Weights of a small model that predicts escape time at each pixel.
Model: 1.67M parameters, 64-pixel images, arch unet, norm groupnorm, activation elu, widths [64, 128, 128].
Rows from block 7, named by matrix and row number. Each number is 500 + 50 x the weight over its row's rms, rounded and kept within 0 to 999. All counts start at 0. Numbers have three digits each.
# conv: 3x3 conv (model.decb.0.1.conv.weight, 128x128x3x3), inputs 48-59, a 3x3 kernel for each
conv.2:517519463527539465464461416504508505507512508506511507455454463458455462460455464523524525513518517504510511549531519540525500517506493422432465403447457442447485536521522524514520527531538466478480466478479470481480549562554548565553537550542568544542553534535571554555541541549522526529518524525507523537506508503487476487
conv.3:557558616566575623591589605540547536554558548544549536498471490476447466507472488430429424428431429421426423559576554562578561554561534517524508527541526502506490497530535493532535458500501581579575571567565567563563568570577560566573552560568540546552529538542489506512495510518488506515475493504618627626616640646594626632
conv.4:436436442456449447476467465485486472475473464457458453477479483483493493489497499493487495505499503517510509516478449527497477555541520556529516556538525538529523377422406414450426391424398543541546540538543547544549459445450461449455471461469457465474474480487482487489601594587598595592591592590449448460425429446412418432
conv.5:486479540491480542551543590516507512501493501497488497568575549583587566572576556525529536545547553550549553488541528486531521452487482512483503514480493520511504547543534557542524560541516438447446444456455436447447476476473490490486487486483520509504542525514553533523490492472502500479484483464446459460466477475450458450
conv.6:556534543554538541543536541450465451464477465454464458505491527481465500498478504423414405416410404411406406534550545558581572575603586502484502482483506486504526513534520546566543539560540523532546531538548547550558546537529545543534535535532430464465456498494447485477570570567558561559546547547560547566538526550543528546
conv.7:468469449491501475445467459566558570557544559562554566530513499545535514563550537458474491492511522510530540473428437457392419480435442473488490495496493480485473526506507516500496510483477517514492532531506519520495456432443448425433469444448480458413518487437517489430539516539525502517559537550455443477437425461435428453
conv.8:542569556558595562552566546518513510519518513520515518562555546566561550564566533473510501505547537472509501486491476495525499464510512512486498493488494500487508555538516573548517561532510474483479478489481462466463479485458496504470477474442604575563641614601651628626522505494507495487503494497387416386431460425411434421
conv.9:543545546556574556544545541512517513509510510489495500596556571589544551610562573496472488504488496526511517426425418508506476535573564540484490490468471489473500498482472537514511562548525510510514522522523524519521446407396456425403462430415482511489543564526532551515588571576579566572589578585448439455450452459440446461
conv.10:506532549635627573603588546463509505494519512491495496569511532556502509558513507497460475510484491532519510457510439377425389446468451441490460463523513425436391467485456480509477425483434542514529537512513560538537505485492473459455434421422468511517502531536503522532515537544519548549517541543494490444538568529496546529
conv.11:503498519481476519544525544517515521513510515508508511534556549539561547525531527456454466454454463450446454493521456522540484555550528516473504492459485523502506432435436452440446461468456574573572551557560534535544506499501510508507511507510493511503504524511475486480463469465479486487468482484654627602631611598601583570
conv.12:508491412533520416456448387493507497500513503486498491516485505501473483513486495527527521525527517518520512523484501573520524605573548462451465460457473471468489572568578580584586598596587472488490471483483456467464586580592562553564559551561453459466439444452443455457464478494447469477439459470512539579456468505425430455
conv.13:554547574524528575591570587495484494493480489511502507490508489501519497491505489430445424448468449433446435572564537556560548546552547526494517503483518534512574480482463513512482505494484610601607581580580575570575478494478500523495483496475521517508536540514490495485515511507521513511521511509516489510519502520547558530
conv.14:540546469566582488479489441558561578551556571564570588508504520509498499498485478522524502547554527526535515520486463531507490561529513485510529495527557494505533452477447479515481466500470548530520528515505517499491477477462490492469470460439614597582607597590598591583448471477467487485488501504628626626593586587565557564
conv.15:525531533550554544552552535511515518517521526514518521573563555568558550571561559506500494507507500483487481438455443453476456473490462441432428440439438439449452468474465467469471465466456567565557547545542529530528551541557541533545542536544541526527526512512510500491443456481443460483476488507460481475463482485454471475
conv.16:499492497503508522507509479584581576583580579581576578453430464429408428460445447450442472415405436419414433636650595619632608580570569465452496516444477502488501462490469460467462416446428483491485476477475456461449466464477457450471467464472500510498511512504497502476630611593605594585607594587692682663667652632646634624
conv.17:546546550544541546532533536541540543542530529541524526443432431429430436425434437496485483484476476486481478619629627640661658638658651584597598568568593547558589485486480505500491510504501440446456445451458453456462439433445434432443449446455507513535543548561572568577611584576610583577609582574526509495541524519545535535
conv.18:527534514554549516544545518415424410425441428410426415526510539499487517505494516590573564583562552577550547509454405517475408472446377424414430452425455446445412438459481430453457425429438610603620606593601624606604539528546534520531549531545492491508471459471466452455420423431411416418421415426608600596592582596577570581
conv.19:518508525493461505489478528449484461458500476441484454489460516503480451526469471536505538529486520563530568444453455482478504562558597465514489442608484403486443532533555546592551551526503487488487468465462464448471507488523483464494519488519519544545521536542514515533449458421477501450431460431556534555492518522520557560
conv.20:498498507460503508482498530455468473447442462449444460502551523559561548523520504494486483483491481492488501543598543500579475510501531533472511477413497509492521568475514495399428522437483565541566542533547586561593530493485518511480533498506479486487502520488516506502462418412441413389420400384480478505494466520540477528
conv.21:592541462584546456558525511449463469497476487501516495489583520516519511460468473500492496470480505489470516538529569480445530497422571564468444507406482564537520466443510475531488491524538495478502481483472446426459472515532447531521444470516542545557558558574521536592500538543549579547467533548558522567558428434584550482
conv.22:491465514485475524489527550475495477485494482463477464535507507521506504548527503552509508522478485530498495574574580532489529557530534647641551667587537575570498485452478460410434459415452442444460446438456443449466555519556533497535559532555553592631565594623574596610348344344356347357357353365503478462490470467465457442
conv.23:563559555527537555501535568503496499508507517501500503435503424499498429475466478514511483492508473462503470584491603498549539493591561526481564483417501510522523492491486511461470500448485525531522521500512537516518443441426455468448446472473463394436450417442526498499594565593562554588529542556442473466378380410426378452
conv.24:451455449464449436448440451439365439380304380451384448548552522537570567511556557482493507468476500486488487487433528423374448436460501436514494495614529425488463468463454475468448508488466540501533488447502530508529474484490481479498492499496456432448423397428463452455524502544494453508538485509514489498501461485526487507
conv.25:512521532513525533518522526579580581585582578584581578453453453449447452444446451459448439454447439454450443598625627578604606552571589514513540497490530524513545453462459459467464457466466474478479476479478468470470502499502490489494494491498502509510512515516514515517605604610600603607592596603472466463487473464490481473
conv.26:498492490502507491509508500448427472421345424439396428558574574578540564582548585505495481513515499506490489419474484417429489494487524453520491464537537445494465473445480443452461425435457524505492520506482550532513569541557556550547566536565429424398450443411429420396500454507490425469506452492473473522485468508527519497
conv.27:507494482540544506518529523555575568573597584582581574514517500510514506492502499452502491458527512453513499391459480430545515421526498538577598495542572451498580509523537528516526532529543496458485478448472501478489452468470454482475443467472491498512477491484503505504579549569548499510578507531464485428497520464472464422
conv.28:549572505538544470497464423478505505479521522494519505529521490525510487507511504509506534502502516508518537546551545571521501501469383489491499449550555535548508525495492484490500526500471530513493496506475494484441519502497515504484529520514528533479538536465528517456465518556486504548484488559480507498479579535467533486
conv.29:464492563480541586497531518511507507525526524544546538442437435413400411416396410551551549553552548571563549603604556561585548489511507523446535517453494553524537566561578556563578560589594447453461423431421390402373508502486510503484514503475620628623612599584583563550515485485518493493555541532475476461514513480498484458
conv.30:589578594599593579608604589535532546556533533551532528438456419440454449439463437565558543550532522553531519512527595510521547518535545551550532569577576553538566453474476457468461415451477494500526482479497484488501451468457435451438396407396467484556444468521486492524481480430488481428448434387520504507535510508503519530
conv.31:424431446437424440420433482427441429431451431424427407616549565580541572572560608582551579530496530544516541399408431400389420460456466401471447470622495405467403391466421470555496457503438540538549529523540544537539576567581561545561569562569578595595576571558592567542482470479473446454485445457594586620547567598532568604
conv.32:456489480458494494467477463525529516519518502497499485525529554511498527547520561504473513474461509524508560533565548547601564534570588428544496490616525440490512496552491537601500543559511498467477471451464506475506540506512533523516543524540476490470504515481514509497473471470479476457477465443534524546510520542516525541
conv.33:502465486503461477479459494490489509474470502460461488507502505497464496534476521473463448476472451483475469449461493512553523550602601569554489580582510497545478509491486532501481543485481487447463473443474506482518509475490511485482508480493429440446447456447424433420592562610560530579591560604465473497469490543538573600
conv.34:540525508506528544506497521415381414474461476573578549584620573523532522445457455509540534458486506456458493465482530493513508413450464506568523510605498493557482449465453469538501467531487529507499508492468449454433544518527555535562531518564564520557547520508457467427407421420485496455579553495460403424534533540593585560
conv.35:547516543540498538554546556475470497467455484478470493496513487508533514503528505491474500465450482481482500522548594477472533439458441524503493495487475494486455502501480525516499492510490571565559564549552548547523485485489490480489509506496490479452500490473467480445453457465456435455477472470510498457553528508562557529
conv.36:479489512514530516537521515453442463467451476474470476540560525537550535512511490433441464412433461442460486551536487496467423525479496467458486493510507490544520462462448473510479431470439566540538543545544566557561493490489488487482502497484585549530564527513570521505417419391447455419448451413462445419516516508541542548
conv.37:470518542468512531537548538530511522515490502524500514526505505558534525568578553509526507506534514494519502606580566504491495467484534477516550475467534498482516452488493457492489468470484476497491491504489484486480559558543543549535543545537529537521549554538525529536494474469481464449494462449568516518562479436565500470
conv.38:495502499535534487519514502487496508483474478486481499588512543542572537543547489488484513488473517504492557471453462448408472481445462441428555498598589507533555469449502447515513537556540517499565504467508568477506475481496468498518505536578520527511534536523556521505511526540490484510498480501597516505570525490587519565
conv.39:570555563568544567596575583613610618618608614626619619432412422420397416441419438480470476474462475491481492563583558582583598606607606556524494560501491519536499546547531580573553600594578516518515506506506502501503503504511504500508506503502457495475485515496458479460523525505525532513491503479521500493501483499510507511
conv.40:608605608609599602611600597619617627621616625624619626411414409414417411420422415484482492475473484496491497486509514495515525504519519520533500520534511477508480619617603624626603622619606533525519530525516530523518467468479468471479474475483503505504513516511514516515469472470480480478480479475489484483483487491482491489
conv.41:552522550526488528550517542550546563541526548554558566488470493501454470524487483528511499508485481474452454501554519493493520529507538414536449463528529448493490555523519521505498533523515431439447434449454450464486575591583573590576537540527424468466453496485465494489498519507531560540504533520559517528506445491501482494
conv.42:599590580592566558550542539490495492503504497509514506549541555538531548545540546506504507499507522494517544579520563518464537486464477588550565554514543551521539497464500481446500523488531487501516507512528512525529473480480467466479475484494544528528542526531541535535513516519510508509520513513554527520531496515524505516
conv.43:518537544534538540562537534530533537524536548524541558478489483475473474477463472454446446439421421441411417484469483493502506481504537508485458539516478486480449469485472483506481493504472553539553547534548572549560507506523503503516517513534490512508513545545525559567504517519506522531508525538509498537466469525508522563
conv.44:578544570548532545562548550504481470511503489531514523500516506483520516471492478539521506507502495509493489551550588503504518512502531531452498531461503581553589486486507493481497516500513499495524473479499476472493492526510515560534499526507530545562519542547543549572434435408466447411457425395423403423414397412420400415
conv.45:525483505491432499527500474531527523521510519511503502547509528495449500515484528490472493480466497500505528377436488392397535423406489525499544486363505512420509472479458493440458473473464620608588601563560570569541541515540521478525533515539459493443517525489498527483538536544514506531510514529431380429412344406477437433
conv.46:487519510482516511493494485431438443428437446437446457519515495514527512495514497591587580585590595594594600609648594574606556578593590552518532517478502502527496434451433468487468504529498458439450441430440449435449524523518522524518527520512502496503486483492519504513498496488507504500521518508522542507527554543504534519
conv.47:598595594589577572603589566581583603582595619583597626489474472490476480491478473482474467476469464485474471571551505612589543603582566572584583578582614576575576545547555579580581586597593543520534516491502539509518451458458450456455447452456561570562552559545545543541538547545556566561556556555499488484482476469478474458
conv.48:523618572463561522400457495470478475501514508503513509501464429478485477461493472484454456506476487497491518513414461601512503576522483515543508501531527483440452503560607510513598523488535444482443477494468448461433425416393423400387434419407469441469464421450420410435574585583576568590591563588515472460578486433616583525
conv.49:447419352465446385425425391517525523521524530494496503447446482444454475469469480460448480454446478485476503473468486484501497570582543454465476485510518522521528422435427435444414436429411571551555565539537580547550443416424441426432447432443515516533532517514567540531546553569545552562559562562498483527434429494446429477
conv.50:433442439439452447425438450474458455457441438451436441528533527543545542544548543488487502461459476462461479495490502444446465417423450450450451464460452496480472472461459467458458472456460498490490491485485497490491503488497492481490518507525486482488483477477505494495432427432421421425422419428452454453476478473507510502
conv.51:535548502553572516536561549492469463491473469475468469504497494515498505535510517570556577571568594586592605551506567576524538654630613487464483477434476522519527476520478490528506502534529531534540546531545567551561465437440458426433459432426482506552512524562570577578605613617568593594560585586482512528464444497428407473
conv.52:476527585457530569490529548504502509505503507524518523551555528549563539536554540500495510516511522520516520474471464499507454494523471596518574532485542553521562633548602560454530601514573524479494505458469528483494459452461452454452449449443459473486500513500507515493470450463469445464493464477485488463537560508516539515
conv.53:429476534394438533489508550453459459456465465468476480478479480474479485469475474491487482479473472505487480565574499543551469494481441464436461493425451528493483480475457446411423471433434474462479475468481492483498469477488479487495483484489309323331329343350356357371472474478481481484476472476563574595535549563525534542
conv.54:426418470517493527532549554514499501511508516480492523529512535494447490488445468452458464465462435486465423479544501488485451492421450389441415425475453442447425538476498462448449442446461565548536557571552527545518461427441441409423443425441498541496491533497458461447508514543500518500515532558424540508500619591462485465
conv.55:479505525494498503512519483401451478418498523450508527561544386578512392522478398492511510492520513498536530475500532502556592495524515494492475499542500466456511546512506541536525510512511494515491499500482461476450532550550528536535539549536548508407494422346488430339456486531425494541490564593477508503473509505543539477
conv.56:507493489503508490512503501501500500491497500491500503525524538514513513516505523468480483483494503471486499507472505492456462548528521489470488462461472502473499576571607549543589579569607547533518551535523544525522498492508486486500500496511492518537469490509457475502505499510487488504489492503482449489454419478486456504
conv.57:531559468570625465503490446485496478497514501477499485439461483453481453451461475462450466457443460466452471492447471549526449541573501424406503387448458439422505580560585531505528568509532554531544525501527540508543551555562551563552565560557557563608528538576506521553546544529553554551537554532452470507430414472438426500
conv.58:395438470419466464446468442528519511543543532535526522452458452431444446398410394449436420454445433462442427603598548560592513512517498514468520526487521556531534439411425466432427474457457521486498493461460490460460383373386391381382410394393493502550497503524523510525544519524566543533594562551510505448554555479507498433
conv.59:540541531542560552563560550466468482467468481484476485458462460481499478469489472541543543544544531540519498536509496602571537618582588439472458468553496440476450618525551584479491616522525534500522504459500523481533522489529509482508552516541475448453476434427515458450558526557524493522562527548600568620548532578559529594
conv.60:525573478581645535563567501482483461505507492520530502441461455464499456430472459519523534496499514475491511410425453417449443468524485488422462389454422457419496494496506472466499512485488509506485531505503524499511498502476490504484505514500475440467457423478459444491510505461518538509476507468507523473542514501490461505
conv.61:446466470497508460475494488476479467477493485470492487502445421460408391415385351546540531556531518549528521576506577626480593619551577408434473476488488542512463534480519526514556557531530499511536525537563543552556515506513503471479504476471440419435438404448460448478570606632590595624590592653513541540506549515458461448
conv.62:529484456532454461469466482519530531528526524513517517496475492476457472501484517454478502460484506464483512433389477410331521513456489621539566582406520608521569452479471455523522452498490516529530542553547537551550533522536511506519514510521393399427397400432392417429503480496482473490474461480607527641483399541533480559
conv.63:510512527512504510511483485510497490509501493530522513474482502459453478465460489458462467466468464476470464607616567536552528485483482498475494460433457479458464496469476461463470487489501491492501497501501513512510411434443422445452430446451537541527526530519532530524541536532559558549569575568462470441484510481460476455
conv.64:508458524472448477512465486510503497504462499537497521473551517522570537500534524458494484467484452486484452450460479378476467402443430550538505448352477490511526544481487467402499523464520528493507524495508507489511484487476520512479544515476489532518514578565543585563489534495459507483413500445478582480512548573528459511
conv.65:498542552514571584538583586554559558556562561546547551403394409411409403412407404503513528494507514500503507545530547589573580593600617437483445441539486395447446555488535503440469538474518498491510482478499493487517537531533522524520516516520533528546536527532545533559567553581536513534546516539473482559491518554492507535
conv.66:480566553498578497532537546519529559488489523494507544494522541532580568542604555530471488503458480512477521611570565538464422520495518470430421457473439456425450489453501461403424522428464564545569531496507557480539535519531544569541579558575574531560554484474541453478520504486530486489467467452574545619575535529586545605
conv.67:449478497461476484474478464464464484464459467477466473506511502507513511509515504624646615619653621595618586524536529456479492427449491349398383390424392386402395437437416452469422453447423526521523518523519518519522481499493498523507491506491533513485527509465513488466465451471471458466487460470493503502515510492522516485
conv.68:445416466420377434445423483431416429436412417472445445497520487528570546484536506536537535520522526506511513464471526396381469449431501458451450494491481489497491582592574594585553603577560487483491486479482501496494500490495499492501504502507505485496494471477540511508449429422467439429480449439437462482444463491460455463
conv.69:464470483447438472439448456485440448471454455466440446496533495514526499505544514427438447424441460456481485588555570547506537591530583477507505530591554551588489512471456514490457516493414509496488476467468477477470527522525493482505486491504542512524500452484543481520462446444450466445488467462466472451506529476508520463
conv.70:520497506497455479519494515451416437425393412452421427536562508561603559513555525489498510500506516499511516438457528441446519493514554499547534487555530445444449503579553559646595525586552545521527527501509543526526531511517514487501528514520561533567532492541559531556480521514492525524482516507464489471481525503476528514
conv.71:580572554568551544571548554492488497491486493514507512501513488528540514495514501488503495509523518519533528473499532437475518424451505511538512499535501439459473509534536517532541505501518569550544570551549586569569544538524552541531552543533583574569574565570575567582434456452453466470461473468401407397440435430482482476
conv.72:548554547548550549550553543507508512511508509512509507485494485490504499478492486460465462463469466473478474468484492462473495468478483422486454463508498441487469452458451463476460455465462480477472479476468480476467482486487477480481470476476469456448456443427468452435524516516525517516525516514522536523522538533502519504
conv.73:465526518448516524495539482486482523472472506477479513500484437504505473518523474553537514539537518573558533447435444489428517462474558537456469521436442484530489513481525484453481480506495451444455430441458454448467470461450484472463489478461509468442490484452491484474489492508474487501483468497488550541528626572538593518
conv.74:560546536543527521537524518558550553540531535533523530441449455442440452461454461620616619602595600610603605521504523513519538500510542545542528546546542536537538551528534541513510552530532439441436444447441440443440467470474466472476470474482491492507497501517506506528513509512513512513518518516475458462498485491502499513
conv.75:510503566455474517484476514467449473464450466482479479518576524530558530535533537516520515531536539542546557532555553546583539461512512469370456425384454523469494547440506498403465510487517523512525520508515525510519502505508509517521509507525556561560537553538528533527513483524501482529537546563520505529537523519513504537
conv.76:542519506570552498549525492513522521513513521502512513515516505521529503539534526554547556556546554550541550491502505494468457526530500418404407400395393465399391397413403379409398369381371491503482512521499498499486525515522522515514515501504508517520523523521504514510391404407392406417373404404544526533582537536620581577
conv.77:475429539512426524561491530501487490495486478525512502485528454490516486473501483490506505490507499489494488451475470384392350426388396454428448443439459490491516558521556529471524546510519543511517535522517551537537498499480527530488516519486515548557509542520479501536488448448503481443544515468560449436626526478722688625
conv.78:488498471506471474474482526486473489484466474478472499548490548509534594521557473509513494520510489483468456434491476501472564450373428493523516564489472540450485498483519499525499514523517484482481498513495511524491504513520517510530507516517497509513529534536519512524446455469473447451516443480489487479472474490495506473
conv.79:488482544463466512454475515523474485494473483507510493469526480506497466474455486524566540541577567517556549529454502509547493479528425478464527474395481588545522497462494487440486523462509478491482497497497512533532533556554515536536479493499556505517463443472448455473465439454480479500527539515454447467511521517554574574
conv.80:430435424453448415426428414429398435397363400412384418563550545561554572554547564514519517513517518523525522470481498450452458456472467521530517550559544518545534419396405417398397441411425520497508506487499538521532525508511519503504520512508426406424448428433486459457503481501507484502517498510512469473479432460492454465
conv.81:467465461506516448541547481504464437516488444522510474479556573429504528393460485502507514506523529491506521449493605572532561486456459491536549522631543475547482494453500568559541503546551455486473478500491461475470585553520563555533537547550533527642478473590442466541487436476529493502541540546507439542508509498471538581
conv.82:532516507533516503527511498577574564578575566578574564482482478483484476480481475473480477473482479464473470597559548604568553628604595499466479457438446476451470632633633634635632640636637540538542533531535530527532495493494494492493496495495535525520524509503518503494552554559553556558558560558475497512486507518482498504
conv.83:552519532540495509555522520524508529518501522544536550454439427455446436448442432475463463478466467478471474450458479463450502472471481451447481440428476462473513521509521518503505534509514528533532526530532518525531480485490495497499496500498540532531552538534563551544515517524521524534529531541528521538535533554555557554
conv.84:440488487513537498481489479494466464503461477499457471501492488490471468494493498507513497529538523541546521433465429476473535436450498499558481522533508488483512489509479474567551459510487525487459527497478511508481549545546543524533540521517575544509590548526617582527506522516497529526503515525499553516539522565511490491
conv.85:496455459492445443509471446517515512525517521517514512481495499497504493499496475514543536532557548512539529589540505565496520592558591439432472454421440479442436508492496501494495505477482511502499497500492497502495537536552529525541528531546553551565546528529552529519566554549577568581581582596472484445444425404432416377
conv.86:494488499482474484484482483531540547537544548537545543608598562584577553580569550512496488497481475499484481545541534579569559583596571576579576560562570546567550514520542499518527519519530502495494476473469464458455556549545549542536548541537523522512522525503515521498474493490487503496483496488516536529509531520484508492
conv.87:547561568513530582565570533460465481464470479482485489518526510513519520513520519498489484477466467476464470550604569504571564432449489409400400402369382441414437501518494523527512481517504538541550535541547533537543455455454466464463473465462453451441471472458467448436470474463480486476478481467603567539637609567658641589
conv.88:448423434430394423434432460457440467438404443455428459537526521520519539516523540538516509534515513536520520407409439370336417392379404459493462495504470420447419523504523495487485500479484443442444445440442459456453480474490468465487464471490431456461455466459471474454484467499459426463471439474526492517463422472470446475
conv.89:531569539565609549510542523532537524539541528521526516516506497499490484495490489442431448448439452456455469513541538533525509513502473517522491552562549546568534563569591530544567558559574484477463478469461457458453577552576541516542555533565506524523520534528512531524519555565518553556506533531533535552512509538523525536
conv.90:537499522526471492519499501544531543549516524555529534540530485541520503537517506534538550546554568560574580466438464457421468461460453462474443497442432490477477571557555567555540552527517539545557540543547540553548503500503511507514507512516477485514498493499515523521526503498528511507533518512503491500522498523542544538
conv.91:530535483479542523454463486498529518477502498449425448449401402534515461532586524495503494509516498517537519562603549540537514541513505523539514521614531497482498498518509490526513527524539431462459491505499505512500520520527544545565525532553439406385541506480603563539551540539504495512470438496470527490445472481466426484
conv.92:551528516526536516489517510523528526537551549541548533507487472501462456505483494423457484428457471418449461502549550618661588603637519541564523522568543523509544572569571558563566591537547461471452485478458490479466475516533487522527490511519555561538595591550607591534513540553474502517479493498533548478493481470487464423
conv.93:576585568589592576571580581490504486508530502493505482448444444445453443448454455497488495498490491500497496489496471573577509587602550533702550669867638480612465508502478519533494488493495522522523509509519502505515523516526513505516520513523541532544522519537536536539535535543542532537555542544525572562522571532498517496
conv.94:487470472492465457490467463537549544541550544540550542441445437440445433426431425546532536540525526543527527573542512578545532584567553439444450426437439429435438501494487498494480507491478579568575553546555539533545552553571554555567565563578508511500502508498499511501459474464475492481477490479529545550532544548520534526
conv.95:539482471566476425497464432522497464536502448526491457422438463418545604413520499522506487521521527504509533476508530521492595527551639513525496525576523508470483539535497578583492511460487449503491464510487445476477501529521505522508514531504417431494445399502426427575549513474537475429546486490502493491523563486499536494
conv.96:442390459362326429457453449525514540518478514529502523495477476478475495474455498500512504492511512486497497477496490461482556529509543485470447488516501461491482549495533536485482547509527530516535520506521532518519519516532508512534524533552447483442461512447445473420508484515471453472498458492535524507551533544566573562
conv.97:541562507557577514495513484469468486462464478474475490511507514517503502518504496519529510513529508494510492531522513556560524531537503415396406406404402430430428492496501475486501485498511559554548556552542550548535485499484495510490482492473443432429443436432458452444447444445448453449455454451589593583587579560587560546
conv.98:420438477424439478451463504551542538548543540552547545482500480497512494488503489365371381378376382392384384535541537521530522519532534528531545518540516503512501523501499531506504539514510477476481465463469466461470479479474485484479491488483475475488473471486476470486546550538559565558550560557411422409437450434434443441
conv.99:563541572538511568613588601513496489505491496502497507447460430465487448426448422405426433378393412369379395534538545495497534485468490478444448499424487515515517437456459458476481480499511359375367364382375347364355511510508512509513519519521503488491484467479495483496569570556583580572569566562515492494505493501498494488
conv.100:523509517498492506518502519523522522518519522519519522475475452490481454492482461406421424412433432399417416586607588596600594604610623527492539478451502517496530530506517521497514564538547408407412402403409402402411471471464474475467475473464448479495464490506457484502543548557544547557530535542588605620590598612574585591
conv.101:504496498498500498510513513502500507500498505512510515496485485504489486512497488545540535542537528523523516537540517549541515560551529465471469455467464463465466492484496483486495503506517477477473488486479486482475496493487498494485497492481446450446456455448463457450520528534518525529519525531654656648648652652632632633
conv.102:457448543434412520511488567530520526523512520532525532489490477501503499505511506456464463463470469457458459567619641511546593494519553578548577543519523561525535521514515526520512533513514452439442451440443464449456452457461460467468462466467416435424438454441420430425519513522529514524534521530504487481537523523557562553
conv.103:504553526561624565513549512443474452478543503458495464538540552568549528587564553514499494526514493504506496514495446597635476493547446413531440462729451432464401510502476497504482457433444519522527508499510498491508595576595573547564593567580550527553518500534519507535484483458501513481505507476449516471513602489490510460
conv.104:423407400413410394430426438461469453495513488480494483492518510510534541501531525460460425463477441452458421535543520508549475479520518630501577523422481589484563508485524514508517534531558486477489496491494522513519488494474497525497492507489460449492450446482478457493530516521519514500499492477485501496513509498455459494
conv.105:478518460502539470482484486491504510486510519477483502549451551491446528523508527543538528533528516532529513553533510589603555539572539475511472473514449426414456441474495471459521514486496480497495509523527508514506405432432422437433412431413473496476506531494521538472418448489432458493452453484559599562562629610540552552
conv.106:537536549528530532531540554499491515484479501509504527503499486522516500523517494463465442472478449448453433481488505453455483467467489473481526480475507511509554511478482473459458503484492585567570567550551572548549523526539524525529542535536446457457450465453462466453532517532527515523545524541461470430472480448444432408
conv.107:529534482552562491487495450462484482473496488463478472559562558561551541574554533478451455478448449469444448529519503557568526515548523485485475451477491520516551536537559516512540511512539571601597604622611606616607517524518516524517500506502509498512516502520519516546479506491484517499450488477459479474470496467434446434
conv.108:289335319337392354293341325450448458453453461464463471572567591585563580587572581530533523517526513503510501517518534491508512445464456497512514485505507493505515519502487515504479526503483634635626650654642649655644498504502496505499491495492493488462501502478480488469424413425415409417436424432530546561511513535539517531
conv.109:486520585491539549482529569475488484476496476464473464498496493512490482513491485491488496472464463485488491588534523573560500530535510406437403474565444467487450509484497480471481480472487522536545533544548524540543630641643613623615622635635498497514479481502476469480563561559552553545568571562444454412520542469536523506
conv.110:536510524533528530540538555512517520508516520508514518481484464505505482491496479505520525527546549533557561513521500532543502529547503546536570518537562563550555487482489512512531541530537398396402414412417426425427443438435447444443446445444445441454452441461462461476575573575583580582567570565518546532528555531500507482
conv.111:562565469570572490488509462466458473460448458473458467507537499542574541499546509488535512534577557520579555442341422430356385477452470502618515555642528460507411534570534536580549518537532500459432493447442510491475501487523481449509511504546501427472443357433512451494491488495494487504518519526502503477506497465535492492
conv.112:338384425335392419412424451401419431407427440418438450558585594570553557564556571555543560556542548556539545462450480411419478424367407508488466460436452503463510419422417438445428439442425498492506505497496521487496539521533526521517538514526551525547544515527581545561466469455478490474461474477465449486485472482504505515
conv.113:518512438545547469528518447538526533531521534533526539401444427424464453435455439463471464470482473486488468469454442508553493523555550500563512542607542485525470537517532534505471544505500478456467461442456471456474500501492506518507510520519563557550557561542561567561582564584561543563592567576506499464495502476495498463
conv.114:514485577521530553539518559552548592544521567553556569415464447443499461444467445533522545512488512509485528512508533516478451483502377462500470512533523478495523538522519475512457493462496445467440476489450481476463471463468481486469462446456524496509540519511474469474466498508529497506499525501467407408466442497430399531
conv.115:664658670646647651665644650568590607559580597566582595401413417409413410400403408559550542564556548556549545465488440529557496511526488486497461498543510477500503552530532544517519550530530433437437441444447441439449425443439429452440421434429462478455468489465453468452523536551508528542500516531412411419424423427434434426
conv.116:639625623627613619624615620572573578571569574573570571427433427435442432428436426485488487490497498491501503472483472488495490510517504496507506499493495491490472598602593610616607612615610467459458470465464477475475456470471467481482466479478495508506508520516507518512464478487460475484452467475404409408398394394390388383
conv.117:461463494449453486484489491476475460465472463455463455511489501501475498523505529546514497525501493509493495400455481426472496390411433483515508514536529485491484539502530528469484556502505489466499476448476493467492533521514521515515522524531502494500502492488497492487496482501470455472493476503522520545500519528494511502
conv.118:566571567548564563539544542554559568549552560557558559465473464472478471465477479494499501486494499472488495443462439465485441462461401500513508488506522491506506534536529550547549553556549407415416410415417400411413455461456453462458443452449456457457464463454453457448520512510521515511520515506520512510501492490487489479
conv.119:509482469549470456480469516441465449454488475427475477532476499482455445488463478514468521502456502530478512494509492544399464564453409506520534555451462556531525528477504476441489529482506470511530459508505505521518526505519487476496484473505478510558519541558535549569460492490453505535432470531571507539536480468500487493
conv.120:539524484585525500435459469509515497533519500533505506546521559517532555514514529533524487546548526539551528488592446500525476597557521470477496523431448530525507497510538484483509468451465515457513474424474491464494443396419444395442486450477481540571503539589531552575553483502536480485586548559576596540521565631434421471
conv.121:433443403444447402408408379501497494501500495503500493480471480482472475488481484465474471471479472459467460417417438430418441452449444602586580583569579605598611513519521513529532514513520469475477476485486478484484496495493491493490486489487536515504514503499508502500424422438409411426416415432420438459411422444406408422
conv.122:471470523456444508496488510406446430424451448398432413540500530493450475509473510470460478474452469473472489488520561481447556539449467497548528480512538452490476471477450491489454466455411467491494489484490481480482558544574538509540559543568493511517507499510506497496409461438434464446398430406478438432446434460454470475
conv.123:552519517454453508535556532438477509393469533435451509517499426575510418553520461522513496554517477543507461483560503387557594406429516543548509504579544517528514478502531487470545457476555523490440492422406545491436469535542482514537480519527599544345530476369603531426445450493419445498467463492385537550377534560454531470
conv.124:487422424467442447396438473483478473468488491469496492531501507497477489533496530488493495500474462534526519532480506501521520568564513466456537482466540515569524474478515482448501499465490558502483510465469467451480508501515490474486502496497513510516472478467481487465555519465489527498452471457618546521468479514479509530